Rows from block 6, named by matrix and row number. Each number is 50 + 15 x the weight over its row's rms, rounded and kept within 0 to 99. All counts start at 0. After the name is the row's rms in percent of the matrix's.
# weight_ih_l0_reverse: LSTM input weights, backward direction (gates i, f, g, o stacked) (model.rnn.1.rnn.weight_ih_l0_reverse, 768x384), inputs 96-191
weight_ih_l0_reverse.199 092:35 23 70 56 35 42 55 55 51 27 37 56 44 62 49 45 43 53 52 55 46 64 11 54 41 61 71 77 35 48 27 73 44 66 49 71 41 65 43 66 36 62 57 66 50 66 52 83 68 34 62 55 49 61 56 24 37 50 46 72 45 65 64 34 59 87 46 42 27 32 37 66 53 67 38 59 54 65 47 67 45 54 49 27 58 48 54 39 51 57 62 43 65 40 42 45
weight_ih_l0_reverse.200 100:50 43 60 30 53 53 47 58 45 22 55 38 68 16 49 53 68 46 59 40 46 36 49 99 31 42 56 62 28 22 57 65 51 69 38 52 55 02 80 58 30 60 37 39 63 41 59 48 53 70 61 48 25 54 43 16 62 50 76 50 37 46 53 53 44 27 57 28 44 24 88 81 45 75 26 51 26 39 44 72 56 47 63 58 41 53 77 29 36 52 28 64 54 37 46 75
weight_ih_l0_reverse.201 090:56 42 41 22 59 29 43 64 04 49 58 52 50 59 47 68 41 39 34 73 41 53 44 35 60 72 81 45 42 44 32 22 31 44 39 61 38 06 51 59 32 55 51 67 60 52 51 27 48 31 56 53 65 24 34 66 68 60 55 40 35 32 34 43 37 53 66 50 39 41 48 63 48 45 43 58 38 58 29 40 43 64 53 53 57 53 36 39 57 70 34 52 44 42 52 77
weight_ih_l0_reverse.202 101:57 63 50 80 38 46 62 23 62 41 47 58 35 39 66 63 52 53 34 44 41 30 45 35 71 50 50 59 65 38 53 37 35 70 21 47 29 44 66 49 48 23 39 37 38 55 27 53 43 42 30 29 10 47 74 48 47 83 52 35 63 56 70 32 41 70 83 57 54 38 37 55 38 48 49 52 31 68 27 54 38 24 48 72 52 59 48 61 53 29 71 45 40 58 38 70
weight_ih_l0_reverse.203 100:43 43 64 37 41 82 27 23 54 58 53 48 65 27 75 35 46 66 53 46 40 57 45 42 56 60 63 32 64 29 60 52 71 44 33 28 56 53 42 50 60 45 38 41 55 81 41 42 15 71 34 52 46 32 49 33 41 47 50 46 54 71 65 53 73 75 57 31 03 68 25 24 53 64 54 23 50 34 56 71 37 37 75 68 63 58 37 66 60 31 55 38 84 40 43 29
weight_ih_l0_reverse.204 106:36 36 39 87 37 56 49 31 53 35 70 80 50 44 44 57 61 29 64 74 64 57 46 55 47 49 32 70 58 41 40 60 72 42 40 85 55 51 44 19 59 89 31 43 31 63 54 62 65 36 41 39 26 53 68 41 65 42 54 27 86 48 36 25 24 49 56 55 38 43 44 60 52 59 10 40 87 50 26 53 55 57 38 56 71 60 54 46 50 63 57 24 35 57 64 28
weight_ih_l0_reverse.205 101:71 71 43 56 51 57 44 85 63 70 77 48 77 52 36 48 53 38 79 43 46 68 62 50 53 47 32 52 31 49 47 53 41 57 72 51 49 47 40 28 71 54 59 35 45 38 57 73 48 88 31 63 44 57 40 75 47 23 44 60 60 53 43 53 62 44 69 29 64 50 51 57 37 76 58 55 31 32 69 37 59 70 29 52 35 28 48 57 49 44 69 45 58 35 74 56
weight_ih_l0_reverse.206 099:45 46 64 51 41 50 63 41 47 33 48 63 33 45 61 62 60 61 46 71 56 63 54 55 49 52 72 50 38 60 51 71 60 47 36 61 46 64 80 21 30 60 48 16 45 53 39 42 48 65 46 32 26 66 59 36 61 46 64 69 41 57 35 24 27 37 52 42 47 45 39 66 52 33 62 42 30 29 54 73 50 56 56 43 60 34 53 64 35 34 54 61 60 72 56 53
weight_ih_l0_reverse.207 104:75 50 31 45 54 61 68 35 78 63 61 62 66 70 76 68 62 50 30 61 41 48 33 39 78 46 48 32 30 64 53 74 46 67 78 54 57 69 56 36 52 66 57 60 63 59 49 57 49 50 21 46 36 41 70 52 51 54 57 62 68 25 48 44 55 56 37 44 49 29 66 79 25 66 35 56 33 13 61 72 48 59 57 51 56 81 43 65 48 22 46 41 46 27 58 44
weight_ih_l0_reverse.208 103:70 45 84 31 47 57 53 26 60 74 22 65 55 45 54 52 72 75 48 26 66 42 43 50 45 41 55 48 57 76 55 44 37 61 81 78 41 46 66 52 45 65 30 54 43 36 63 56 55 66 28 49 39 62 63 62 64 72 37 25 65 41 77 55 50 34 73 86 78 40 38 28 70 48 50 36 47 49 64 47 72 63 43 60 28 45 25 31 42 52 41 66 41 56 61 59
weight_ih_l0_reverse.209 100:64 49 45 65 18 68 22 31 65 36 51 57 46 39 51 49 65 88 38 49 23 17 48 44 23 41 40 82 52 44 44 30 56 68 46 44 80 66 39 37 56 52 73 64 63 33 67 47 18 22 64 50 59 78 48 64 36 60 39 23 34 55 45 61 52 37 70 63 57 63 75 71 19 65 43 21 59 45 42 33 65 40 48 54 77 22 51 64 42 49 62 48 62 58 49 32
weight_ih_l0_reverse.210 100:57 57 51 62 48 27 47 23 34 57 60 59 35 45 61 17 58 63 29 60 46 56 38 55 53 34 59 43 53 31 58 81 65 57 45 39 46 53 37 40 40 72 39 36 42 33 67 50 30 47 27 24 70 59 29 38 67 50 70 42 52 27 46 01 47 48 47 51 57 75 58 53 48 74 48 56 73 32 63 42 41 54 49 41 47 48 38 50 69 66 48 31 48 80 47 42
weight_ih_l0_reverse.211 102:43 48 53 59 65 42 62 43 23 42 38 38 56 57 54 47 73 25 64 30 44 47 78 48 14 30 66 62 47 39 56 43 34 70 57 28 54 55 23 52 38 37 58 50 51 36 52 30 59 54 30 24 33 51 65 81 37 51 62 37 54 60 17 62 64 56 73 51 34 55 56 35 39 47 71 69 18 68 53 53 33 49 40 35 44 37 67 50 58 58 55 50 39 53 62 58
weight_ih_l0_reverse.212 101:62 56 27 31 60 44 26 54 49 50 42 44 47 31 48 68 71 43 44 90 60 36 77 40 66 77 72 65 60 42 44 71 57 61 39 64 68 27 40 54 15 43 47 40 73 80 46 64 55 61 44 48 61 46 39 29 47 71 63 57 15 55 60 28 60 47 37 35 29 27 62 44 32 52 40 56 33 34 42 56 36 46 54 72 57 77 37 46 46 60 32 60 64 63 38 71
weight_ih_l0_reverse.213 095:50 48 45 36 60 27 40 58 33 61 44 35 70 49 51 42 60 46 56 29 52 42 68 62 67 59 58 62 33 21 80 35 51 57 64 57 36 32 52 22 64 67 61 37 62 42 82 34 33 49 62 48 42 34 26 61 54 41 44 56 52 41 73 19 49 81 24 43 43 76 76 66 40 41 47 44 55 43 64 63 66 71 49 51 71 79 60 41 22 58 47 49 73 64 40 66
weight_ih_l0_reverse.214 103:32 54 56 48 68 65 53 40 28 26 55 58 47 51 58 42 44 53 28 68 44 61 61 37 51 57 63 38 75 63 69 50 64 32 64 55 58 44 20 32 27 79 49 15 74 50 38 75 37 38 63 65 73 47 66 63 55 62 99 65 62 30 31 40 20 50 48 44 61 59 56 38 45 73 60 54 63 84 34 55 49 44 29 51 90 58 31 77 41 43 47 34 50 53 34 70
weight_ih_l0_reverse.215 098:51 07 69 62 37 64 56 59 53 74 58 48 65 27 61 39 50 46 28 58 52 33 65 31 22 30 69 39 42 47 35 50 37 57 42 53 51 52 37 50 43 53 75 62 21 68 60 66 64 59 51 38 55 46 62 38 72 59 62 44 43 37 53 58 47 75 64 64 35 51 28 34 52 47 38 51 74 69 45 48 38 64 48 29 31 41 43 49 50 57 33 62 68 68 53 60
weight_ih_l0_reverse.216 091:50 32 56 56 61 58 46 82 15 58 20 66 38 41 68 28 65 48 60 20 29 75 43 45 75 68 39 71 59 69 29 52 48 74 64 67 59 51 31 32 40 54 30 53 20 64 58 29 52 46 20 34 50 58 53 04 75 61 53 17 34 79 60 72 70 57 39 60 67 39 56 55 40 70 24 37 46 61 42 50 75 41 46 41 16 18 57 46 38 76 58 50 60 31 80 40
weight_ih_l0_reverse.217 101:65 54 62 64 71 25 36 58 63 43 45 45 85 91 82 52 48 74 25 54 66 54 68 45 62 41 51 40 68 67 59 55 52 55 29 34 46 67 48 74 52 47 41 40 41 62 54 28 61 24 53 59 78 35 66 65 67 46 50 56 71 36 33 45 32 62 45 44 43 59 68 69 41 30 68 50 59 43 20 28 46 16 37 60 59 29 69 70 37 53 57 39 47 52 37 24
weight_ih_l0_reverse.218 098:50 21 51 79 61 56 59 54 63 47 44 32 52 22 68 45 36 42 40 51 29 77 36 40 49 37 62 51 48 09 48 87 62 50 47 35 57 45 47 34 37 60 78 41 68 59 31 71 29 61 44 47 53 55 51 34 54 66 43 36 38 55 59 43 57 34 46 47 81 50 44 81 43 41 75 58 58 58 73 50 62 60 44 48 41 31 50 27 58 54 54 43 33 40 61 36
weight_ih_l0_reverse.219 099:78 52 28 39 76 31 49 60 32 43 26 51 30 16 81 50 41 30 27 38 40 69 55 39 46 60 63 63 46 33 61 34 39 32 69 58 59 70 58 45 48 71 68 57 49 47 76 57 43 78 27 33 38 65 66 47 40 39 43 50 62 61 57 23 75 53 37 50 44 34 55 48 69 46 22 56 35 57 76 73 52 54 51 57 64 74 71 43 60 34 53 50 38 81 56 31
weight_ih_l0_reverse.220 105:27 42 52 43 63 71 55 49 50 40 70 39 35 69 39 68 45 69 53 58 32 62 72 54 55 65 59 54 56 22 49 67 48 45 45 41 47 53 30 59 41 72 36 44 24 66 21 35 83 48 59 70 53 65 90 67 50 32 68 35 46 34 34 55 49 28 33 54 51 40 43 38 49 48 40 65 58 50 43 13 41 37 72 66 43 77 65 81 48 61 55 55 52 66 47 31
weight_ih_l0_reverse.221 094:48 71 39 75 52 74 43 72 47 47 77 47 44 55 35 56 72 55 46 39 44 46 40 43 62 35 29 34 51 53 32 19 52 66 48 45 22 50 27 65 52 35 59 41 28 30 61 58 39 48 77 53 71 32 39 31 35 64 27 52 66 46 57 65 55 53 61 41 63 50 54 65 55 51 41 53 48 57 63 42 53 49 37 19 68 41 43 25 66 67 36 88 88 64 65 69
weight_ih_l0_reverse.222 095:22 54 41 46 45 25 47 37 77 54 39 55 67 53 59 51 72 32 61 50 46 53 46 25 85 24 65 27 52 42 78 35 36 34 75 63 46 63 36 66 40 57 38 59 44 22 53 35 25 54 92 42 50 33 31 36 50 56 42 58 29 68 42 58 56 54 58 64 72 42 50 60 45 58 59 17 53 43 39 43 22 41 18 43 64 48 76 61 44 63 48 50 54 44 30 57
weight_ih_l0_reverse.223 093:56 43 45 73 34 50 80 29 57 61 32 57 57 68 74 22 81 36 61 48 39 48 67 61 87 20 28 60 33 46 63 67 61 33 42 65 64 35 87 45 47 22 49 43 39 47 64 40 60 45 33 42 50 32 59 44 42 67 48 42 27 54 69 37 66 49 39 25 70 10 45 39 62 39 39 51 52 51 27 58 26 52 39 34 35 59 38 41 49 58 88 60 52 63 66 77
weight_ih_l0_reverse.224 098:50 34 53 60 50 45 59 11 30 15 72 55 37 73 51 67 61 48 57 80 52 47 50 60 64 55 51 23 85 67 41 53 26 45 56 58 45 44 31 46 48 51 45 57 46 53 49 72 28 49 54 07 68 59 57 56 64 69 50 56 65 65 49 72 37 51 61 37 32 47 32 77 54 66 68 45 70 46 56 34 63 58 50 35 70 34 64 44 43 18 26 66 50 34 38 37
weight_ih_l0_reverse.225 104:36 72 50 61 42 26 34 68 29 50 81 60 59 49 36 38 39 51 26 78 42 35 38 99 55 32 49 32 41 54 58 52 57 41 34 63 37 67 55 31 64 52 63 21 45 15 49 26 18 55 89 56 59 29 43 57 30 26 60 49 58 37 46 67 48 42 54 43 35 35 66 56 46 48 55 34 41 49 49 26 49 68 83 27 25 54 56 23 31 73 62 60 46 59 39 46
weight_ih_l0_reverse.226 100:34 18 42 49 28 39 72 33 69 23 46 56 70 36 44 50 60 55 40 74 46 60 31 55 22 70 55 48 76 54 50 64 10 49 64 40 60 51 52 52 44 52 95 39 52 45 15 45 44 51 31 68 57 32 43 52 56 31 32 60 76 38 61 49 53 54 39 48 61 41 57 37 31 53 61 59 42 46 90 41 76 64 42 58 65 61 44 72 47 36 19 40 30 47 37 62
weight_ih_l0_reverse.227 102:97 45 50 50 54 39 38 46 28 43 73 56 42 42 64 48 43 54 46 56 75 24 46 40 47 43 34 49 53 49 37 44 43 32 61 47 59 74 21 44 34 73 54 38 41 71 53 52 32 17 22 70 58 35 44 50 45 34 45 51 18 52 50 55 56 84 84 43 66 38 63 53 55 86 50 28 59 56 67 51 42 54 59 33 40 21 72 96 62 80 59 25 62 51 46 45
weight_ih_l0_reverse.228 098:60 49 55 75 87 24 85 62 58 42 45 40 74 48 47 48 51 42 25 32 48 51 58 49 31 32 57 39 44 37 76 46 17 47 55 55 47 28 28 37 43 47 48 45 43 40 48 55 55 28 65 41 39 52 35 37 46 50 53 60 44 61 68 64 49 29 42 46 34 74 19 43 38 41 47 65 59 71 59 21 52 42 52 51 83 39 44 37 44 22 62 46 48 55 58 26
weight_ih_l0_reverse.229 101:40 23 55 52 43 50 45 52 37 47 38 69 51 46 29 63 36 44 42 29 48 45 47 73 48 50 31 50 83 82 72 61 46 23 40 66 50 28 45 37 52 25 82 39 48 69 48 37 60 38 50 71 44 39 35 63 57 50 20 41 62 55 47 75 59 41 30 73 43 29 52 47 68 51 44 22 55 49 16 61 63 58 44 24 29 46 20 35 38 49 49 49 69 27 45 34
weight_ih_l0_reverse.230 101:51 41 46 61 26 67 58 40 65 53 54 72 50 65 62 41 72 63 32 62 56 69 43 69 57 55 42 56 46 41 48 28 64 68 89 33 63 63 61 29 48 33 27 30 23 38 44 54 40 40 65 50 43 45 21 46 43 47 87 63 37 68 43 44 49 40 57 79 67 34 68 31 34 34 22 59 57 64 67 51 51 67 44 51 34 54 58 57 60 49 55 45 28 60 48 30
weight_ih_l0_reverse.231 099:73 72 31 30 58 22 66 49 39 72 50 53 59 75 63 50 33 40 61 33 38 44 45 48 79 48 35 47 48 35 44 59 64 47 36 44 47 36 47 33 60 29 51 54 52 27 72 68 45 37 66 73 51 52 63 13 62 70 72 64 37 26 39 57 24 74 29 78 22 53 64 54 62 58 35 54 79 67 77 13 23 64 50 40 55 46 60 54 40 37 37 58 59 52 51 56
weight_ih_l0_reverse.232 093:52 68 39 65 65 55 66 72 58 57 42 67 81 43 78 38 64 60 70 81 49 77 50 48 46 57 99 62 45 46 42 51 59 53 39 51 59 50 29 75 45 55 41 42 59 30 32 38 54 51 51 56 22 51 41 59 46 56 47 35 41 43 52 39 83 60 42 44 46 39 50 48 17 39 61 41 48 58 40 67 27 60 68 66 05 60 56 44 57 43 90 56 45 42 70 50
weight_ih_l0_reverse.233 100:73 29 42 80 22 29 68 24 64 27 34 48 43 65 25 49 61 62 54 16 63 27 79 27 48 34 68 38 44 50 26 22 58 58 49 30 93 59 64 59 44 47 82 65 45 31 64 67 67 40 63 68 26 78 39 04 57 56 37 43 33 74 64 40 51 33 29 47 68 57 42 39 37 51 44 57 60 88 75 53 53 52 46 58 57 38 75 42 58 37 43 44 44 47 48 44
weight_ih_l0_reverse.234 099:72 57 54 45 49 56 26 47 63 59 57 53 53 50 24 45 38 50 31 47 27 68 56 36 42 44 38 46 39 49 59 46 33 90 68 36 62 49 78 17 58 51 37 67 31 58 72 52 42 59 51 60 20 46 64 39 64 45 39 57 47 35 48 39 35 34 35 76 59 41 67 39 40 50 80 44 48 67 55 25 57 62 50 85 21 55 20 63 38 41 64 32 42 73 67 38
weight_ih_l0_reverse.235 097:38 46 46 66 58 38 41 27 42 60 29 55 53 51 50 40 58 63 22 75 69 63 38 44 54 42 49 64 50 50 59 34 48 47 33 49 47 68 36 42 37 68 63 42 54 42 61 42 20 55 74 50 26 55 41 44 30 42 38 32 24 56 56 60 46 55 52 67 28 35 15 53 37 54 63 15 59 44 39 26 51 52 39 41 59 46 37 46 40 45 57 66 56 59 63 51
weight_ih_l0_reverse.236 096:34 44 53 30 52 72 53 40 76 27 61 34 46 41 33 42 50 43 43 81 31 46 83 37 54 61 57 29 62 38 44 51 09 82 59 37 52 61 32 75 61 55 48 54 67 66 62 41 48 48 20 40 53 63 54 60 30 45 16 61 47 47 60 26 50 27 57 40 68 63 56 57 47 36 70 69 52 69 35 71 33 65 56 42 47 48 48 42 45 45 45 55 39 61 66 66
weight_ih_l0_reverse.237 099:38 65 59 81 70 42 43 56 43 45 45 46 48 48 30 58 41 47 61 70 79 27 46 63 64 46 61 48 28 67 28 54 56 42 51 44 60 78 45 45 73 54 92 61 61 52 52 51 40 60 48 49 51 66 67 72 74 53 52 65 42 31 45 42 56 49 53 68 52 57 38 49 65 38 39 52 45 24 41 46 42 58 36 36 49 28 68 03 62 76 58 56 59 41 41 25
weight_ih_l0_reverse.238 099:27 56 41 43 42 56 62 55 40 36 35 56 63 56 68 44 40 54 42 24 25 41 43 37 42 22 56 39 66 77 50 55 51 46 56 73 64 65 25 25 70 48 43 42 61 33 40 17 58 42 58 53 58 42 76 56 59 67 32 64 50 65 45 30 60 31 39 73 76 40 40 46 47 32 40 76 23 68 32 72 69 59 38 42 49 48 60 23 43 14 44 42 69 54 41 45
weight_ih_l0_reverse.239 097:32 53 44 38 20 51 41 32 47 72 39 50 39 66 48 45 37 11 48 69 39 73 55 70 46 26 83 42 49 36 37 55 64 65 59 57 66 57 54 25 59 20 45 56 48 57 57 82 63 58 76 42 48 42 42 33 38 62 40 22 46 28 74 33 61 61 45 35 36 34 33 50 61 65 52 28 50 73 24 26 66 60 63 35 35 47 80 09 45 66 41 20 19 67 59 59
weight_ih_l0_reverse.240 094:59 65 63 72 38 63 45 59 23 55 30 67 34 55 12 63 32 67 55 72 38 49 54 50 37 60 36 70 54 43 19 44 70 34 70 22 52 58 35 38 45 49 67 32 43 62 58 57 63 60 52 52 54 48 39 48 42 39 48 56 31 43 52 37 59 15 47 53 58 45 46 53 42 45 35 57 49 42 56 49 65 21 14 62 63 38 42 28 47 49 50 37 39 54 44 43
weight_ih_l0_reverse.241 098:48 56 20 35 26 57 62 38 50 09 81 60 64 54 65 18 53 58 57 30 18 72 46 66 40 31 54 53 62 40 39 68 39 32 47 51 60 27 48 37 36 35 35 68 61 67 66 25 26 60 72 27 57 36 37 56 55 60 32 19 55 68 41 46 46 54 56 53 51 83 50 60 60 86 64 37 65 39 45 60 58 57 67 56 70 58 69 41 55 40 61 38 31 53 59 62
weight_ih_l0_reverse.242 098:58 23 67 49 47 25 33 61 29 65 36 63 37 50 48 67 56 40 39 61 68 50 49 50 58 20 44 52 32 49 44 53 56 53 69 63 47 61 81 69 38 63 76 37 67 42 42 22 41 45 73 68 72 50 28 31 59 30 56 40 37 43 44 40 65 40 78 69 68 22 49 03 47 21 33 71 56 56 36 46 44 40 81 29 38 49 45 77 66 65 75 43 34 54 34 44
weight_ih_l0_reverse.243 105:62 44 48 39 44 67 73 54 68 75 47 31 38 53 37 31 49 52 25 66 30 43 88 23 64 43 23 70 48 37 42 43 39 65 42 44 34 27 55 52 58 38 58 66 56 38 46 91 60 57 39 33 99 51 73 40 38 50 49 69 43 42 58 36 43 67 49 57 56 52 37 32 43 54 60 43 58 57 49 39 39 23 63 29 74 60 20 38 31 63 59 62 51 47 51 52
weight_ih_l0_reverse.244 101:45 62 65 54 28 54 47 52 81 16 71 37 59 42 46 42 54 48 40 67 45 54 51 52 54 58 33 28 36 52 66 45 61 82 48 40 45 66 70 55 78 49 39 43 59 31 66 54 58 59 35 72 66 26 47 62 26 47 31 40 63 59 56 46 62 47 59 44 26 81 41 53 67 66 64 66 38 31 58 68 84 35 18 56 38 50 51 79 70 70 24 74 37 37 49 55
weight_ih_l0_reverse.245 100:52 59 80 76 49 41 50 51 31 83 38 49 29 64 54 35 54 53 54 99 46 45 46 51 32 63 37 60 33 42 47 57 42 57 46 67 47 50 64 41 56 45 39 63 61 41 30 47 45 53 55 35 35 40 53 34 59 52 57 64 55 65 63 31 40 50 52 63 82 24 35 31 10 47 59 43 73 58 66 45 51 56 57 36 43 52 71 57 66 65 53 24 52 31 37 79
weight_ih_l0_reverse.246 094:63 72 22 66 44 58 57 76 67 59 43 55 61 33 45 31 55 51 50 41 57 61 53 35 08 64 51 61 34 62 55 31 60 51 50 41 58 46 57 39 61 30 47 54 35 46 56 29 37 24 66 37 35 63 48 54 76 58 36 48 43 39 88 68 43 49 02 47 74 61 70 38 32 39 32 41 50 51 51 45 45 57 50 55 51 39 62 41 59 21 64 50 20 43 49 55
weight_ih_l0_reverse.247 100:59 16 53 80 52 67 32 66 42 46 71 67 65 80 52 46 52 56 34 74 37 60 18 81 37 43 58 41 61 58 46 52 58 59 74 39 36 54 45 48 27 66 67 65 78 86 49 79 46 28 41 30 32 59 62 32 46 50 76 56 45 54 51 27 54 56 41 46 66 42 39 33 31 61 40 52 63 41 39 54 75 52 58 50 57 19 63 27 60 62 77 59 59 59 47 51
weight_ih_l0_reverse.248 097:50 45 17 38 62 42 54 65 46 29 43 42 45 53 40 72 38 63 62 50 35 58 53 42 42 46 42 50 64 74 67 84 54 38 45 67 46 40 73 47 61 45 60 24 60 35 20 73 66 14 39 42 41 62 34 52 52 52 66 52 32 39 40 53 71 21 70 43 64 57 45 62 29 44 60 65 10 27 66 53 56 40 62 54 52 55 47 71 75 60 51 54 72 69 38 59
weight_ih_l0_reverse.249 102:45 39 75 40 72 65 33 74 56 44 59 35 65 54 43 76 21 41 56 25 46 59 20 60 62 50 53 49 60 72 38 37 81 32 72 62 49 22 74 30 41 48 76 65 62 48 82 38 42 52 51 53 53 60 65 56 65 47 69 54 44 37 32 68 84 42 56 66 63 34 79 52 39 35 37 64 40 39 68 42 26 52 38 30 41 66 65 26 19 26 42 29 63 49 55 57
weight_ih_l0_reverse.250 093:30 43 81 58 45 51 62 28 50 39 63 37 46 36 59 37 56 52 68 63 68 58 50 57 23 26 32 41 45 49 22 48 62 71 57 48 49 55 38 38 39 55 70 39 26 60 28 52 59 62 60 60 25 69 49 53 67 57 73 69 38 41 61 40 38 41 39 73 92 50 44 46 68 42 66 46 48 48 30 36 38 63 57 31 30 34 72 57 42 62 60 69 24 67 53 55
weight_ih_l0_reverse.251 096:42 60 69 29 30 45 31 32 81 37 36 63 27 46 83 68 50 61 50 36 53 52 61 69 56 54 46 43 40 35 32 54 57 58 59 41 36 53 35 68 47 50 46 56 64 58 38 84 51 40 58 42 29 72 57 52 58 49 45 55 63 61 28 67 49 33 20 55 71 38 49 54 38 52 67 41 60 61 59 54 72 32 45 36 46 36 67 28 56 47 37 68 63 65 42 27
weight_ih_l0_reverse.252 103:45 27 34 35 57 59 47 58 57 47 51 51 35 29 37 61 38 62 30 44 61 48 50 36 37 86 51 46 28 73 44 46 68 53 48 65 72 38 49 35 46 65 42 53 40 63 58 45 41 59 52 52 60 30 83 31 61 67 65 66 64 30 14 07 36 85 36 48 59 48 52 69 42 37 31 29 24 57 28 58 59 63 71 19 37 45 55 13 52 58 56 41 57 27 67 55
weight_ih_l0_reverse.253 099:49 46 57 54 53 49 56 64 58 41 46 42 25 70 47 34 62 55 38 35 47 66 38 51 67 54 76 45 67 44 39 49 67 76 73 37 67 37 68 42 48 28 55 44 32 70 52 69 54 86 48 35 44 61 32 59 86 66 16 26 41 32 28 43 53 63 38 54 44 17 43 43 36 32 54 52 34 57 65 65 35 38 48 44 48 48 56 34 62 52 75 75 43 60 60 58
weight_ih_l0_reverse.254 100:61 44 39 46 54 51 27 42 42 52 64 54 24 58 70 62 31 68 32 33 48 70 40 85 53 35 56 30 44 85 62 78 45 37 44 40 64 38 51 42 56 80 59 47 58 58 51 63 47 51 70 77 24 70 34 36 67 66 46 41 64 46 27 46 46 50 42 96 72 51 68 42 46 78 49 21 33 61 37 57 48 71 49 08 59 46 26 63 33 47 55 55 38 57 39 53
weight_ih_l0_reverse.255 101:26 32 15 46 53 40 54 50 28 42 71 68 66 19 46 70 51 60 32 60 46 74 43 36 74 40 83 60 27 48 45 48 53 34 41 55 71 74 42 65 36 37 56 50 19 43 34 43 77 60 61 57 54 49 47 57 45 47 48 30 47 25 56 36 58 54 23 59 53 54 67 54 68 38 46 75 43 25 47 43 61 29 51 17 29 68 47 55 65 50 50 31 61 52 45 39
weight_ih_l0_reverse.256 097:55 64 59 22 40 37 57 43 45 43 32 29 39 69 53 58 34 56 65 22 69 47 56 54 79 51 49 45 61 40 63 29 49 54 14 59 73 33 75 54 46 67 42 66 70 72 45 33 50 69 58 63 44 48 66 47 50 33 22 62 41 51 53 38 71 17 65 41 74 23 97 52 54 41 42 45 67 73 41 45 61 42 60 39 54 56 44 30 68 56 49 59 60 41 31 60
weight_ih_l0_reverse.257 095:52 45 43 71 55 59 67 62 74 40 45 66 33 65 77 34 51 46 52 50 36 67 70 57 43 36 59 42 41 36 90 31 52 38 57 33 81 77 60 58 46 59 20 42 37 25 46 54 21 55 53 44 27 34 73 53 58 41 42 11 46 62 69 66 58 38 44 48 63 57 49 35 46 67 49 31 46 64 41 49 37 43 42 39 53 79 45 49 18 62 36 54 57 71 68 39
weight_ih_l0_reverse.258 099:60 43 56 63 51 54 55 39 59 47 42 38 58 37 35 30 65 43 50 17 56 58 31 58 41 64 82 54 58 56 44 71 70 62 32 62 42 52 45 56 45 53 25 30 56 43 64 61 42 65 50 48 50 29 42 55 72 66 82 36 29 63 65 38 57 36 65 54 61 71 78 52 74 54 63 53 41 38 50 74 43 54 30 66 30 68 45 53 70 56 44 44 52 61 52 56
weight_ih_l0_reverse.259 095:62 37 53 56 57 62 43 44 70 73 40 45 63 65 52 73 64 37 45 46 52 55 59 50 45 64 59 33 46 24 35 63 48 54 40 20 24 48 46 31 61 51 50 54 66 51 59 78 32 57 55 47 12 52 52 50 66 28 19 40 48 57 81 47 46 52 64 53 30 46 37 49 40 38 50 49 38 67 54 58 50 42 56 47 25 52 65 58 52 69 26 48 58 78 43 38
weight_ih_l0_reverse.260 100:45 33 64 64 37 55 51 40 40 42 48 75 55 60 58 55 49 45 15 60 54 45 70 43 46 37 22 56 57 41 56 82 43 56 39 52 58 82 39 49 65 46 55 32 63 40 24 54 70 40 48 56 53 18 29 37 54 53 59 21 50 58 38 47 39 79 55 23 53 66 47 52 53 65 45 61 55 48 64 31 58 91 39 39 28 53 15 41 78 66 53 45 21 45 46 39
weight_ih_l0_reverse.261 105:54 32 54 61 57 33 57 38 62 31 81 50 64 47 34 31 29 35 62 95 63 68 52 51 58 44 07 56 53 61 63 44 34 37 49 57 66 60 55 46 55 45 41 41 65 44 35 62 35 53 56 55 48 59 49 69 21 35 46 67 40 47 80 41 54 59 33 30 40 57 46 61 48 63 29 57 58 60 33 23 51 99 57 32 47 31 47 60 25 41 40 53 36 45 31 70
weight_ih_l0_reverse.262 099:62 42 55 54 57 43 46 45 42 38 34 76 49 32 41 58 49 68 49 27 33 45 75 48 59 40 64 78 48 54 50 30 59 67 67 63 36 58 46 28 67 87 45 81 31 42 61 46 62 55 72 56 52 29 58 57 51 42 64 55 55 39 37 83 56 60 44 60 57 71 45 57 53 58 39 90 53 60 58 36 57 33 64 32 46 36 47 84 32 51 65 45 29 28 53 53
weight_ih_l0_reverse.263 099:40 31 46 47 44 54 76 39 28 70 45 55 66 35 37 65 65 29 42 57 68 15 55 51 56 27 78 34 67 40 43 17 48 76 27 65 34 36 25 28 48 46 56 64 49 69 52 56 43 48 62 44 34 54 67 58 39 42 54 41 43 48 36 27 50 46 36 40 74 65 66 22 23 59 84 49 60 42 76 74 71 36 42 49 39 59 37 48 69 55 47 44 49 29 63 54
weight_ih_l0_reverse.264 104:80 40 35 52 72 67 38 56 39 12 60 59 73 24 21 34 43 58 24 48 31 42 56 28 57 25 56 38 53 48 85 48 77 69 50 67 53 51 54 35 49 67 33 62 58 34 51 58 39 51 26 55 55 48 38 31 40 51 52 63 32 57 13 43 48 40 37 50 53 52 53 60 46 75 62 47 69 62 38 36 55 22 37 32 63 41 44 55 50 59 61 67 70 69 76 40
weight_ih_l0_reverse.265 101:56 47 70 42 41 50 44 43 51 52 70 45 38 62 39 42 57 47 77 29 36 36 72 14 68 26 70 58 51 40 46 29 51 40 49 65 52 40 26 69 36 58 62 27 73 72 46 45 41 33 28 43 34 32 27 39 59 41 07 52 52 74 61 77 53 72 44 32 52 43 69 58 38 22 48 38 24 43 19 72 48 57 47 33 71 34 39 19 66 69 53 64 52 58 47 75
weight_ih_l0_reverse.266 097:11 53 56 99 50 55 37 66 64 55 29 34 61 45 80 57 39 41 36 85 59 44 57 52 52 19 43 70 50 16 87 52 61 51 62 09 40 48 60 64 59 41 59 44 42 27 50 74 34 43 35 43 53 50 34 65 46 43 68 69 50 37 53 34 46 54 47 55 50 65 44 66 50 49 59 56 31 41 67 15 60 78 48 60 64 24 35 36 57 52 40 49 61 60 41 40
weight_ih_l0_reverse.267 105:49 47 26 46 46 39 43 37 47 27 54 70 60 53 70 42 58 54 27 49 54 45 29 62 66 51 34 28 46 04 45 33 55 26 50 83 65 43 16 40 33 35 41 36 72 67 52 42 47 62 49 62 63 41 38 59 21 41 55 75 63 67 54 56 30 41 14 40 48 41 64 51 54 45 40 38 37 71 76 67 60 75 47 49 85 56 42 72 56 46 41 51 26 31 44 30
weight_ih_l0_reverse.268 103:44 44 38 67 26 24 31 73 99 44 71 49 69 57 42 31 77 58 64 67 44 24 39 55 61 58 67 31 55 32 46 61 51 00 63 54 36 54 77 35 35 39 12 61 50 45 68 09 48 60 60 42 55 41 45 37 57 46 77 61 51 58 49 70 61 35 35 56 47 26 58 74 52 52 46 26 30 34 47 85 35 47 58 35 45 49 60 72 74 53 43 56 48 31 62 52
weight_ih_l0_reverse.269 101:41 63 44 32 78 56 37 36 31 55 61 48 28 38 66 54 45 33 45 60 40 45 56 40 73 45 68 40 74 51 46 60 49 48 49 26 47 52 54 59 41 40 48 33 59 39 65 68 43 38 59 46 42 24 47 40 52 28 40 22 55 79 38 32 57 67 66 39 61 44 61 61 56 76 50 66 53 90 35 51 50 61 42 53 66 43 37 58 50 42 61 67 42 41 44 82
weight_ih_l0_reverse.270 094:53 30 77 25 50 62 57 26 69 39 50 68 36 50 58 42 33 51 49 52 32 63 77 47 50 46 52 56 47 34 54 75 38 58 69 36 69 50 43 71 44 34 65 59 81 50 46 64 51 64 58 50 55 53 47 50 49 46 88 63 59 39 22 44 55 27 65 51 83 49 28 37 46 28 57 31 45 27 29 57 54 71 47 44 43 47 45 69 59 32 50 56 53 63 67 82